Weights of a small image captioner: decoder norm layernorm.
Rows from block 4 of the image encoder of a small image captioner, named by matrix and row number. Rows with one number belong to one neuron. Each number is 128 + 24 x the weight over its row's rms, rounded and kept within 0 to 255. All counts start at 0.
After each neuron's rows are labels from the 100 images, of 14976, where the neuron reaches its largest size: "patch colour" is the nearest of a few named colours to the mean colour under the peak. Only what is clearly more common there than usual is listed. The data: rendered scenes of coloured solids on a plain floor.
# u: gMLP up (value half) (encoder.blocks.4.mixer.u.weight, 288x192), inputs 0-95
# v: gMLP up (gate half) (encoder.blocks.4.mixer.v.weight, 288x192), inputs 0-95
# out: gMLP down (encoder.blocks.4.mixer.out.weight, 192x288, transposed), outputs 0-95

u.230 [192 109 102  89 141 190 142 156 129 102  87 109  97 121  90 128 109 142  96 127  82 128 116 119 158 173 147 110  73 116 118 110 161  94 134 101 117 109 176 141 120 123 126 104 123 154 117 134 130 135 116 140 148 158 144 150 176 145 151  99 155 110 166 145 112 127 125 107 113 139 128 137 112 112  98  82 140 131  96 129 137 116 112 146 138 122 143 121  70 125  99 129 121 135 112 143]
v.230 [103 148 113  90 147 161 132 157 133 133 111 119 111 104 119 134 147 136 111 102 149 156 137  99 117 138 115 146 109 135 128 183 141  88 150  81 172 123 155 171  90 109 113 104 147 123 158 100 120 117  91 138  97 160 126  87 154 146 149 147 135  90  91 120  79  85 138 127 171 110  80 168 104 127 143 129 124 134 129 177 140  75 129 134 143 116 158 149 119 153 122 115 166 129 108 139]
out.230 [115 133  98 117 127 126 151 161 126 172 137  93 132 124 142 107 105 149 151 102 159 107 130  95 101 112 111 106 131 108 118 122 106 103 133 113 142  94 161 151 111 158 111 118 142 140 110 127 104 120  73 129 102 164 156 151 119 100 122 101 125 120  97  84 143 117 101 131 140 119 196 145 109 159 105 154 116 124 129 134  81  91 137 135 143 140 117 107 205 128 172 141 122 123 160 134]
patch colour: brown

u.240 [182 174 112 114 138 150 123 120 111 148 106 137 179 178 113  86 175 140  97 143 127 123 112 155 118 120 129 131 113 136 158 109 120 106 168 108 134 102 129 178 123  91 103 109 139 135 146 169 115 151 144 134 159  59 126 115 116 134 124 101 133 113 145 167 139  94 140 108 134 124 140 179  96 101 152 133 100  75 107 106 120  88 128 156 155 137 119 153  79 140 153 123 113 120 148 157]
v.240 [148 136 117 134 147 141 121 150 164 110 173 115 151 159 115 117 186 137  74 101 140 142 152 108 102 120 123 162 171 130 119 123 164 140 105 133 139 105 137 105 112 172 144 150 144 145 123 150 149 144 103 123 118 147  99 100  81 122 147 137 167  91  97 150 139 128 113  90 109 115 147 132 100 126 137 138 134 106 112 155  78 117 154 132 127  93 129 142 136 110 117 137 133 140 148 112]
out.240 [114 111 122 103 116 116 105 144 130  94 148 149  71 121  96 125 104 113 168 104 153 114 184  90 113 139 127 112 142 125 147 134 161 139 180 118 134 126 108 122 121 132 150 127 115 157 158 131 120 111 136 150 103 168 101 133 155 165 144 158 139 115 106  83 128 140 108 148 123 151 146 123 119 141 124 180 127  97 116 131  86 105 139 127  98 142 158 127 129 103  97 105 112 149 160 149]
patch colour: brown

u.207 [145 142 108 108 147 132 150 106 109 115 139 127 125  98 168 118 100 138 132 131  92 120  65 144 133 156 114 112 109 120  76 106 146 119 131 145 145 147  87 141 149 153 118 128 118  92 150 118 117 139  93 111 139 116 121 108 114  84 153  93  83 140  96 174 136 104 107 118 136 114 173 136 133 133 114 138 131 154  82 100 146 113 160 106 166  84 128 137 130 159 117 128 125 112 116 172]
v.207 [121 160 191 135 147 151 108  99 145 146 158  92 153 136 146 131 174 119 148 160 149 157 167 127 159  91 134 148 165 113 165 137 132 128 113 147 122 119 158  74 119 104 150 162 119 145 128 109 115 106 109 130 134 136 121 120 157 165 121 114 147 142 167  71 159 125 142 128 134 127 140 121 163 102 151 141 138 143 130 145 124 154 130 174  87 157 103 154 115 112 131 149 145 111 126 107]
out.207 [144 100 126 169 125 133 140 138 114 119 111 164 149 178 101 118 103 160  67 142 111 109 117 119 105 152 135  73 143 160 148 140 158 124 111 110 142 128 131 157 163 157 155 115 137 137 148 129 154 122 120 130 150 125 117 145 103 132  94 139 113 149 107 119 109 151 112 140  82 129 113 114 107 121  87 141  85  71 170 139 104 144 106 170 165 164 125 140 138 139 108 149 145 136 119 135]
patch colour: blue

u.96 [110 113 114 127  94 152 145  89 184 115 127 161  93 104  55 133 131 134  92 132 139  93  81 126 119 122 151 100 128 116 100 107 138 117 163 115 141 123 132  83 114 147 138 107 143  89 127 120  67 130 106  84 109 164  92 132 130 110 121 156 103  95 121 169  77 111 101 118 132  90 172 133  99 146 106  59 101 127  76 133 125 115 125  70 126 146 124  84 103 124 103 121  79  99 112 173]
v.96 [ 97 127  57 118 102 142 110 109 134  86 121 127 144 132  61 102 140 128 118 154 112 103 102  98 128 131 114  82 122 161 132 121 116  98 155 141 125 124  81  85 110 144 152 129 102 129 150 114 148 137 116 102 150 146  81 119 121  99 123 171 104 124  87 162 101 117 118 109 128 105 126 156 117 120  86  63 128 143 122 121 131 151 121  75 107 150 175 132 129 161 123  76 143 110 139 130]
out.96 [129 158 111  80 161 134  74 100  80 138 103 110 165 151 165 124  88 121 173 145 107 132 105 146 125 171 114 118 106 128 132 114 130 131 139 140 121  83  94 151 138 136 127 168 122 130 137 131 123 129 142 166  96 114 105 110 108 107 129 112 100 202 121 111  96  96 134 103 141 113 152  91 159 114 128 117 156 120 151 128 153 125 107 158 168 138 121 126 150 165 147 104 142 104 198 135]
patch colour: blue

u.25 [104 112 161 104 124 124 128 164 126 140  92 131  90 137 151 130  91 107 106 117  95 154 114 108  49 148 125 114 137  88 180 119  99 114 103 130 139 107 118 152 124 120  91 175 120 149 123 149 134  83 139 142 139 127 138 142  90 114  71 149 126 141 122 145  96 107 132  76 124  82  91 112 123 141  61 148 133  67  90 122 118 104 121 126 102 126 104  88 161 112 116 117 132 125 132 134]
v.25 [119 164 123 177 154 143 108  97 135 102 125 155 138 155 166 136 140 171 135 149 104 127 135 121 129 123 115 130 133 139 146 163 116 124 176 107 125 117 142 113 169  79 175 109 146 124 165 145 141  98 143 127 132 140 114 164 129 104 159 123  82 126  97 164 109 101 137 161 114 165 149 109 150 132 123 130 104 180 187  89 110 102 142 118 126 105  96  98 150 145 157  97 115 109 181 105]
out.25 [132 122 122 147 119 108 119  80  90 110 160 146 125 157 109 129 116 115 102 163 163 120  96 153 106 114 140 139 108  86  85 138 143 188 197 167 131 104  86 134 142 139 132  56 129 115 124 106 126 130 110 131 154 135 102  94 157 126 128 107 109  94 126 154 126 123 149 128  96  98 152 147 111 128 147  97 128 165 144 122 135 172 148 112 123  98 145 156 142 121 131 117 128 127 103 142]
patch colour: white

u.239 [113 128 134 167 102  94 124  90  98 123 111 165 119 132 148 127  95  79 156 152 116 124  96 104 136 114 112 173 112 142 102  97 147 124 117 105  97 105 159 112  74 140 127 109 134  75 151  92 147 112 123 140 139 149 119 137 142 126 163 123 168 137 118 114  94 126 137 102  82 103  84 113  91 120  98 162  97  85 142 155  87 136 151 134 113 146 104 139 105 126 112 132 105 101 133 127]
v.239 [ 99 145 111 136 112 128 140 142 132 125 125 142 162 159 107 131 172 124 121 161 114 143 121 154 137 106 118 157 147 134 169 134 100 147 119 116 106  98 135 141  90 111  95 124 169 181 145 111 110 133 104 108 165 128 140 181 121 113 124 125 114 133 164 140 124 149 158 121 145 147 112 133 128 159 144 131 149 136 145 147 144 130 135 112 112 144 139 102 193 102 140 110 145 117 133  92]
out.239 [141  96 100 100 116 133 136 133 133 152 121 125 138 137 102 123 154 174  99  97 143  97 111 120 137 111 161 116 115 104 137 124 127 121 146 150 146 117  90  91 127 101 106 146 149 150 122 127 101 139  81  91 124 110 130 115 109  97 107 104 101 126 111 124 132 121 106 140 135 130 140 122 159 117 140 121 148 162 112 107 153 104 120  99 142 112 160 134 127 142 142 118 171 145 166 136]
patch colour: blue

u.188 [123 110 117 137 121 112  81 125 105 123 133 144 134 100 104 134 156 162 119 129 111 138 108  86 127 123 125 117 159 111 118 115 111  97 116 109 117  59 121  99  96 116 113 131 141 111 103 127  94 126  96 152 160 122 121  90  89 130 131 117 130 132 140 139 109  97 131 101  73 121  96 154 158 147 116 157 120 123 146 116 135 125 122 177 163 142  85 115 148 117 153 133 115 139  98 141]
v.188 [117 153  68 117  82 136 141 136 124 170 114 136 139 129 110 104  68 133 132 145  87 156 145 145 144 134 116 141 120 130 149 124  90 132 138 130 159 123 114 110 140 101 116 134  92  88 124 127 124 113 162  84 115 118 109 137 143 109 102 111  75 182 138 120 108 170 120  98 117 143 133 115 141 166  96 122 104 155 168 126 117 107 133 113 131 155 135 132 141  90 166 142 140 122 149 114]
out.188 [119 131 164 121 138 107 148 115 117 135 111 132 153 173 113 149 116 123 116 115 153 110 133 143 131 101 179  91 100 128 128 111 167 115 134 120 158 164 140 197 156 157 159 129 108 140 140 134 171 137  95 120 126 141 125  98 155  93 131 139  98 127 105 120  72 153 111  99 114 117 124  99 127  99 113 103  90 107 110 100 165 144 103 104 148 150 181 109 104 151 130 108 125 154 166 148]
patch colour: red

u.34 [109  94 136 117 115 123 132  87 112 128  76 135 112 117  78 119 107 106 124 111 121 110  78  96 107 115 147 144 104 153 165 114  98  86 153 119 117 129 100 100  93 141 147 126 123 102 155 114  84 111  91 150 125 147 148  90  95 151 111  76 139 119 116  99 123 100 112 107  96 106 143 118 147 112 112  87 137 127  99 100 107 135 117 123 114 118 134 148  96 118 112 143 141 152 133 123]
v.34 [124 145 163 163 139 104 118 138 135 192 152 116 125 170 142 131 148 123 132 142 130 179 171  88 114 111 141 118 121 145 123 159 140 104 139  94 108 105 129 137  93 100 169 118 120 120 122 142 151 133 116 153 115 136 118 166 116 130 125 139 112 132 122 169  92 110 121 121 140 166 100 142 105 118  96 115 135  92 164 128 154 112 166 145  83 157 133 139 173 152 142 129 120  94 136 152]
out.34 [111 106  88 140 107 106 144 198 119 136 138  79 133 127 159 158 180 138 121 116 110 126 194 109 119  99 145 109  90 110 144 137 166 125 121 132 126 101 105 115 108 136  94 127 126 120 108 149 140 140 164 147 140 100 112 126 150 123 121 166 101 151 130 155 127 121 168 137 127 115 101 100 152 125 119 116 134 103 165 105 127 119 126 118 104 111 135  68 137 127 173  72 117 178 154 172]
patch colour: purple

u.93 [126  79 118  69 117 129  96 165  97 100  96 140 114 146 143 102 129 141 124 145 140 131 163 143 101 142  97 124 142  89 131 120 142 122 132 141 134 102  78 206 102 105  83 113 127 132 134 122 145  80 131 126 137 107 125 116 100  82 124 146 134 121 121 124 117  78 129 103 122  96 134 118 106 109 131 122 108 123  90 123 105 131 126 109 143  86 120 115 138 114 133 120 108 120 162 101]
v.93 [134  99 154 161 156 121 121 110 144 123 107 150 171 129  99 127 122 107  98 129  94 144 131 135 124  97 151 141 128 131 108 153 110 155 150 121 142 193 138 158  62 157 143 147 129 155 147 147 182 143 119 145 104 145 158  95 111 151 154 119  99 128 124 149 127 126 106 129  97 164 104 131 117 121  90 168 129 161 164 157 142 114 128 143  93 146 139 138 119 133 155 111  88 123 122 128]
out.93 [136 118 142 134 110 114 159  84 120 141 198 133 119 139  97 112 103 114 166 162 120 103 122 138 156 160 118 119 123 108 125 111 120 120 165 157  82 127 122 115 111 146 135 110 161 112 115 171 122 115 130 135 117 143 128 128 153 139 121 145 133 125 129 123 127 171 119 110 106 124  89 122  92 125 110 146 133 149  79 121 131 162 130  72 113 149 129  77  87 157  98 131 143  79  96 125]
patch colour: white

u.217 [101 124 140 140 122 156 131 122 113  90 113 155 138 139 130 122 123 143  78  97 119 120 134 138 140 160  82 105 152 138 113 131 122 111 114 177 141 128 159 166 103 106 125 130 127 102 124 126 159 162 138 103  91 119 106 124 143 158 113 159 143 150 152 144 107 161 136 180 154 130 153 127 155 164  95 135 117 111  97 108  72 179 103 167 106 143 141 150 101 146  99 156  93 126 120 142]
v.217 [108 133 142  91 113 188 121 146  90 137 123 125 143 129 170 115 166  98 124 123  93  92 142 134 101 116  77 112 116 155 128  98 147 154  95 124 107 127 127 116 129 139 106 135 145 100 108 114 110 101  96  95 106 119  70 108 141 146 135 122 164 141  86 100  92 130  96 145 103 126 143 120 129 134 136 144 140 125 128 136 107 177 112 116  89 119 126 155 118 123  88 163 114 137 131 149]
out.217 [124 119 137 110 135 125 152 177 152 139 177 118 126 136 149 167 161 128 169 169  93 129 104 145 122 111 156 157 113  82 140 128 137 176 129 126 168 130 122 129 183  92 130 130  90 164 139 143 154 117 147 147 149 142 109 168 111  90 141 116 117 128 124  96 151  97 123  98 111 154  94  98 116 147 136 131 112 143 112 169 157 120 121  99 124 109  79 112 157 135 143 124 160 125 113 139]
patch colour: green

u.26 [121 102 137 161 118  91 125 139 123 143 136 157 105 137 144 156 153 112 134 169 126 130 122 125 142 155 149  82 157 148 129 139 143  72  97 186 112 123 121  94 122 131 110 128 108 139 176 181 123 102 141 118 112 155 137 178 140 170 168 109 140  92 112 107 145  96  61 152 137 173 164 119 119 120 135 127 180 129 139 163 138 152 138 104 122 129 186 108 118 150 132 134 118 190 163 108]
v.26 [ 96 114 115 175 109 136  84 123 106 144 118 130 108 159 133  76 130 103 109 163 153 166  83  98 158 131 121 125 156 170 134 145 114 162 151 147 148 133  93 119 109 134 130 121 104 127 128 101 112 139 147  76 143 121 124 189 117 131 161 127 133 128  95 109 119 135 130 110 192 121 107 108 147 128 113 152 137 114 125 148 128 133 159 151 123  99 112  90 120  83 103 107 103 109 117 169]
out.26 [137 140 114 116 105 128 125 157 144 122 117 135 101 127 135 143  67 160 144 110 135 152 157 113 139 112 110 163 125 149 138 131  75 112 136  74 101 119 138 112 161 140 128 146 183 143  87 129 149 144  87 124 115  93 135 157 149 110 157 145 113 118 131 108 153 130 155 127 129 109  93 150 148 154 115 186 128 142 128 107 146 127  93 155 145 150 111 143 107 142 123  97 110 102 124 122]
patch colour: blue; brown

u.235 [115  89 108 120 135 138 123 153 159 125  86 108 165 134 147 131 138 153 149 142  86 136 142 102 147 141 114 135  83 129 162 149 138 144 161 132 140 126  97 141 130 110 119 115 127  78 174 127 129 122 132 111 162 129 121 132 111 162 102  93 117 137 115 153 147 113 150 139 107 153 150 107 119 133 149 152 139 123 149 120  87 142 138 173 151 132 124 145 157 106 111 133 137 139 144 138]
v.235 [ 88 107 111 156 124 138 105 122 139 143 100 134 142 126 140 120 141 165 122 172 157 119 157 175 101  87 165 153 122 104 127 145 143 127 164 154 158 100 101 163  84  99 163 135 112  85 125 136  78 172 121 142 159 137 115 131 128  97 185 110 118 143 150  91 141 124 110 108 145 133  69 133 125 104 124 140 133 132 130 133 134 132 125 132  85 146 101 175 116 140 157 108 140 142  91 102]
out.235 [130 126 135 121  81 140 161  95 161  81 114 138 107 151 103 140 123  96 116  86 151 138 140 165 127 115 141 110 151 122 160  82  90 123 105 116 127 135 140 158 121 144 122 178 101 121 101 149 129 140 146 131 123 100 142  86 134  99 132 149  94 165 126 111  92 142  97 107 135  98 124 114 172  89 111 110  89 152 119 142 183 140 140 117 110 150 135 140 120 160 133 154 153 123 134 137]
patch colour: purple; red

u.39 [ 98 101  94 123 135 123 129 151 112  99 161 123 137 167  90 151 121 131  70 134 122 107  74 160 225 121 100 139 130 160 123 108 146 120 120  96 118 121 118 142  86 158 113 129 116  89 115 130 140 115 150 203 103  96 136 120 145 110 113 133 162 149 103 123 104 110 157 110 130 124 130 128 124 136 139 140 120 111 136 102 128 144 130 138 128 108 156 139 132 139 123 141  90 129 147 132]
v.39 [ 76 137 124  92 145 115 107 153  94 107 132 124 146 145  90 100 102 107 108 101  76  90 114 155 169  85 126 144  99 110  97 105 111 118 119 138 186 105 127 158 125 151 133 146 189 136 157 156 125 113 134 110 134 102 129 135 117 130 103 160 117 108  99 120  92 133 131 134 100 155 116 125 135 150  94 145 130 147 117 134 131 143 151 148 120 112 151 108 110 116 106 143  86 125 115 129]
out.39 [137 122 127 116 103 107  95 151 114 130 131 123 122  74 143 144 153 132 158 130 130 129 116 134  72 103 138 118 135  91 103 115  69 155 137 117 102 111 129 156 181 136 154 131 163 176 121 137  93 144 108 111 133 148 122 131 160 135 160 115  99 136 122 150 117 115 114 136 149 140 132 116 128  92 127 104 134 155 133  96 142  88 174 105 106 143 128 137 181 126 135 155 137 139 120 126]
patch colour: blue

u.156 [ 79 121  82 123 101 151 144 117  94 135  94 126 159 111 108 137 127 115 102 104 168 119 104 103 117 119 161 107 105 141  83 121 124  99 154 147 131  78  96 106  93 132 134 125 167 115  89 124 155 121 112 114 130 122 120 105  80 103 117 101 129 131 125 124 101 104 133 100 135 116 147 157 105 127 142  87 106  97 178 122  85 125 137 111 123 155 110 140 144 123 141 129 138 114 118 143]
v.156 [129 139 146 169  98 138 108 103 138 105 103 122 121 115 116  99 138 127 108 111 111 159 136  99 175 144 128 153 114 108 124 143 146 154 165 172  96 120 108 161 110 142 158 137 137 124 180 138 134 150 103 129 130 120 153 114 165  89 151 153 131 141 103 144 103 152 153 138 156  99  94 130 136 122 159 104  92 148 128 163 117  94 130 184 108 105 137  98 109  89 161 105 131  91 125 125]
out.156 [113 103  99 150 161 121 132  88 146 112 188 118 102 128 139 134 142 118  78 139 101  90 133 109 133 123 109 159 115 147 148 139  80 198 117  97 116 128 161 125 123 161 126 114 129  82  93 107  78 146 114 150 125 127 131 120 161 103 106 124 129  97 137 148 145 128 146 169 164 141  69 119 128 115 137 144 181 150 107  91  98 115 118 133 127 114 167 112 115  88 150 155 146 126 131 120]
patch colour: black; brown

u.265 [120 102 151 137 129 126 127 133 166 129 139  97 148 157 121 109 191 109 106 145 132 129 122 106 118 141 103 122 172  62 130 143 144 112 157 143 125 125 164 136  95 110 144 113 126  85 185 123 102 150 121 124  84  91 105 105 112 127 161 110  84 135  86 137 128 191 114 110 144 153  98 114 143 154 141 113 112 153  73  97 122 151 127 143 110 123  92 147 135 140 157 139 112 143 157 159]
v.265 [144 143  96 136 112 147 113 169 133  38 109 142 131 132 143 133  72 146 164 131 111 105 128 104 142  98 135 163 184 142 115 103  82 126 140 122 122 115 118 169 144 118 152 124 144 135 111 109 135 129 168 147  99 146  96 130 160 116 121 150 103 123 147 115 126 110 128 198 103 133 108 123 160 125 111 163 148 110 156 156 147 141 124 132 129 153 137 129 144  90 100 134 130  84 109 149]
out.265 [150 163 118 126 123 105 116 117  81 147 135 100 108 119 163 109  96 141 120  94 123 105 132 129 135 108 145 122  83 166 132  99 131 180 127 102  85  87 122 124 130 139 130 127 147 132 104 129 143 139 152  94 176  92 171 118 126 108  92 137 155 141 122 119  85  40  95  98 149  82 107 165 109 114 127 159 105 120 158 159 112 137 156 137 145 136 138 119 148 123  80 140 147 123  95 102]
patch colour: brown

u.244 [108 119 136 113 124 138 128 161 124 110 154 118 137  93 161  84 128 132 121 121 124 114 149 111 145 153 126 127  99 181 144 137 105 128 123 110 134 136  85 102 138 116 136  99 117  79 119 105 127  95  92 155 144 104 143 119 123 134  94 113 134 119  97 136 164 123 126  96 136 116 156 132 148 151 144 141  85 144 134 132 103 100 147 192 163  97 122 144 118 142 163 139  87 163 142 140]
v.244 [148 168 138 129 132 143 142 126 156 113 119 134 122 162 114 143 141 147 114  93 101 110 147 112  90 135 134  98 109 149 125 158 148 134  98 117 126 138 172 157 107 169 115 155 113 142 179 112 119 136 132 101 137 104 110 120 170 123 149 102 136 122 113 138 141 160 134 125 167 149 101 108 134 113 151  77 117 128 170 118 141 146 135 118  66 125 172 151 151 102 125 156 160 136 116 135]
out.244 [131 149 127 148 104 155  84 112 159 123  90 161 135 153 121 129  96 138 148 159 139  89 108 119 114 147 145 133 156  96 128 143 150 143 143  83 138 134 126 126 137  96  99 112 104 143 134 122 140 164 148 122 115 135 167 147 124 130 154 138  95  77 117 134 153 127  95 150 145 114 117 124 141 120 151  88 127  64 117 121 131 133  74 135 118 118 129 164 103 111 106 110 131 103 144 112]
patch colour: red; brown

u.252 [144 110 163 140 125 117 127 157 133 121 146 136 105  76 143 141 119 121 102 127  84 135 132 108 109 110 156 131 162  92 127 138  94 124 135 164 115 122 146 110 103 121 122 138  87  88 138 126 114 148 169 120 135 112 144  79 166 118 147 120  99  96 148 150 123 116 126  91 122 134  96 110 152 127 115 123 139 130 114  88 149 133 150  99 112 108 156 104 114 114 108 155 130 138 146  81]
v.252 [140 112 139 105 128 153 136 164 105 105 118 106 127 110 171 155 118 136 170 108 121 164 156 136 119 140 101 132 150  94 124  88 125 140 160 112 152 100 139  96 142 157 174 118 133 109 137 132 130 147 106  95  94  89 134 134 115 120 175 120 130 154 107 128 163 124 169 137 126 197 156 141 108 106 114 152 123 111 140 113 104 131 161 143  94 146 123 130 158 110 126 181 143 125 155 141]
out.252 [143 162  88 135 149 138 101 148 156 156 137  96 164 122 135 124 140 143 132 131 144 105 126 127  96 147  90 134  96 181 150 119 120 117 130 140 115 133 156  76 104 130 118 127 169 148 153 140 101 110 133 120 101  89  85 179  69 131  76 177 142 140 120  94 114 122 108 165 130 159 154 139 129 119 142 152 155 108 164 151 103 138 111 109 111 172 132 120 107 153 155 117 138 172 127 124]
patch colour: white

u.133 [102 134 167 118 120 137 152 111 135 129 101 135 110 143 141  85 117 101 132 139 169 132  81 144 157  88 114 144 143 134 115 126 127 152 191 120 150 156 157 105 176 169  87 128 143 143 126 159 138 130 120 102 133 142 116 150 131 101 106 138 104  94 118  83 125 131 151 121 147 107 110 125 135 101 172 180  89 109 111 119 179 179 137 132 117 138 161 135  95 142 117  89 134 120 131 123]
v.133 [134 160 128 129 106 119 136  99 101 131  97 148 127 116 109 124 126  85 132 137 128 118 109 130  93 115 176 114 105 104  89 110 116 102 124 119 121 150 136 135 136 170 130 104 121 161 141 144 125 109 107 122 132 100 125  99  91  91 100 104 134 119  71 118 107 150 132 103  96  99 105  96 131 107 134 108  97  81 108 160 105 130 117  90  75 153 143 158 117 173 117  70 180 126 156 120]
out.133 [160 129 111 104 111 134 127 144 133  97 117 112 143 137 132 118 101 111 166 135 184 155 121 169 167 117 124 152 138 136 117  71 120  70 113 180 145 126 148 123 139 150 144 152 156 141 144 122 123 140  96 107 163 153 107  70 104 104 145 135 100 114 137 100  87  90 175 110 151 117 174 133 138 103 122 135 108 143 114 181 161 109 142 105 123 147 118 125  85 142 180 133 116 112 153 155]
patch colour: green; cyan

u.81 [128 135 146 156 107 176 141 106 126 150 121 129 122 133 142 133 134 155 120 130 150 103  88 152  88  88 106 123 136 148  89 135 134 132 109 143 119 123 103  92  80  95 135 157 118 118 132 109 134  80  87 141 148 155 136 142 133  87 138 109 132 122 129 164 123 117 105 105  83 147 164 147 122 144 128 146 142 136  59 130 143 121 127 133 157 134 152 155 164 148  96 136 163  89 108 116]
v.81 [115  86  97 105 136 109 129  91 110  98 135 158 132 106  88 129 130 127 143 122 108 130  89 139 112 113 141 124 114 132 139 149 168 114  75 137 109  97 129 127  99 111 119  95  89 114 140 118 133 103  79 133 112 128 151 129 105  99 138  96 128 102 103 113 116  85  77 149  80 119 174 106  97 102 114  96 126 117  96 142 158 108 126 132 120  97 167 136 101 109  97 116 153 120  91 138]
out.81 [149  86 134 104 151 104 132  93 116 130 135 132 168 134  78  93  96 134 147 161 110 119 143 166 166 138 133 169 140 160 121  92 128 107 125 139 109 127 162 113 138 136 149 129 148 112 162 104 106 140 120 119 138 128 112 126 119 116 139 136  94 145 144 102 129  77 132 150 119 119 175 144 129 123 122 104 156 171  89 178 120 120 171 131 121  90  80 136  73  87 151 115 123 110  76 154]
patch colour: purple

u.106 [108 123 101 120 105 164 180  51 149 102 147 135 138  68 116  58 168 145 136 101 128 135 141 125 138 145 113 122 131 152  91 119 121 137 163 103 119 109 135 120 120 132 145 133 137  87 125 138 103 133 141 121 129 127 141 113 157  85  97 131 154 124 188 147 132 135 152 117 140 134 111 164 154  73 164 122 107 166 172 106 138 121 172 135 134 111  99 133 139 119 143 153 144  70 132 128]
v.106 [112 165 101 147 143 162 146 128 132 110  96 125 157 108  92 129 154 104 100 148 130 174 124 146 157 135 146 133 101 139 112 141 154 118 117 145 142 122 162  96 127 132 142 158 146 153 134 141 147 128 131 118 144  81 117 104 129 101  74  97 192 130 139 146 151 125 137 144 123 184 112 141 144 106 154 111 157 172 213 146 115 124 179 110 144 137 105 102 163 184 160 157 162 118 118 136]
out.106 [119 120 158 101 123 131 110 177 108 134  88 103 112 171 134  98  96 166 134 163 151 152 118 135  97 106 127 130 132 116 164 160 109 146 137 139 100 137  87 141 147 179  94 166 111 141 117 127 136 122 125 111 113  95  88 102 160 159  74 130 117 194  89 108 128 104 131 128 129 156 136 107  97 104  96 115 106 177 109 152 139 139 123 148 125 115  89 169 129 121 142 136  96 125 147 172]
patch colour: black

u.119 [112 134 118 128  86 143 148 106  72 104 131 133 152 116 111 166  82 153  66 114  74  93 129 128 146 130 113 162 114 104 183 154 150  90 138 125 121 129 112 135  88 152 113 102 108 120  96 138 113 119  89 130 143  85 175 190 152  99 133 147  81 127  78 121  96 138  74 117 118 130 135 118 198 134 117 125 122 118 162 102 124 139 133 131 147 120 149 134 140 123  90 131 103 107 147 141]
v.119 [112  98 111 168 135 129  92 152 145 129 119 117 116 143 134 117 125 118 111 143 154 141 149 145 101 112 168 144 165 115 100 134 179 136 148 101 130 149 125  75 102 132 102  98 110 150 131 102 102 141 146 138 118 124 136 108 153 128 112 116 143 174 105 131 180 112 146 118 126 109 117 143 104  97 128 126  99 120 153 173 127 190 204 118 149 153 124 139 125 114 117 122 166 133  71 125]
out.119 [131 140 128  83 164 104 123 116 127 136 121 112 109 123  97 127 143  86  68 138 160 123 113 152 175 145 104 107 143 121 123  66 161  78 150 117 132 145 141 102 119 114 104 138 137 116 123  98 129 126 157 113 141 109 119 145  89 154 104 174 134 143 139 144 124 117 144 135 105 117 131 146 160 156 112 123 109 124 141  89 126 131 145 102 140 118 132 130  92 103  71  72 130 165 142 140]
patch colour: white

u.21 [109  86 162 148 147 139 151 131 166 119 110 153 158  94 126 141 136  92 159  91 137  94 119 124 134 122 118 105 119 110 140 130  93 126  99 113 157 162 129 131 111 109 128 120  90 137 117 139 139 149 130 100 165 133 131 100 110  87 116  82 111  99 140 163 150 131 109  76 133 168 107 137 134 101 110 148 122 142 126  96 142 123 123  72 130  89 169 106  86 148  89 113 159 115 131 130]
v.21 [127 109 126 115 149 101 119 150 171 144 182 147 121 110 131 139 123 161 116 124  71 150 134 120 153 155 135  92 146 147 126 115  99 138 146 153  91 141 109 129 150 137 149 122 123  96 149 144 121 148 138 107 136 180 127 123 117 147 130 140 116 137 151 114 164 158 163 163 132 128 116 113 161 132 104  95 129  92 136 166 136 134 132 160 154 127  81 119 129 118 112 171 117 113 153 122]
out.21 [145 132  85  92 126 124 136 118 104 109 114 119 132 161 116 108 103 169  97 127 117 161 132 103 116 138 148  88 157 191 116 111 140 139 148  98  95 100 140 150 150 144 131 150 179 151  84 119 140 126 106 182 102 123 131 110 136 139 112 148 141 146 112  92 128 148 162 127 120 114 107 146 137 137 135 130 101 103 135 130 105  83 138 185 142 190  92 137 154 144 169 150 134 123 139 117]
patch colour: blue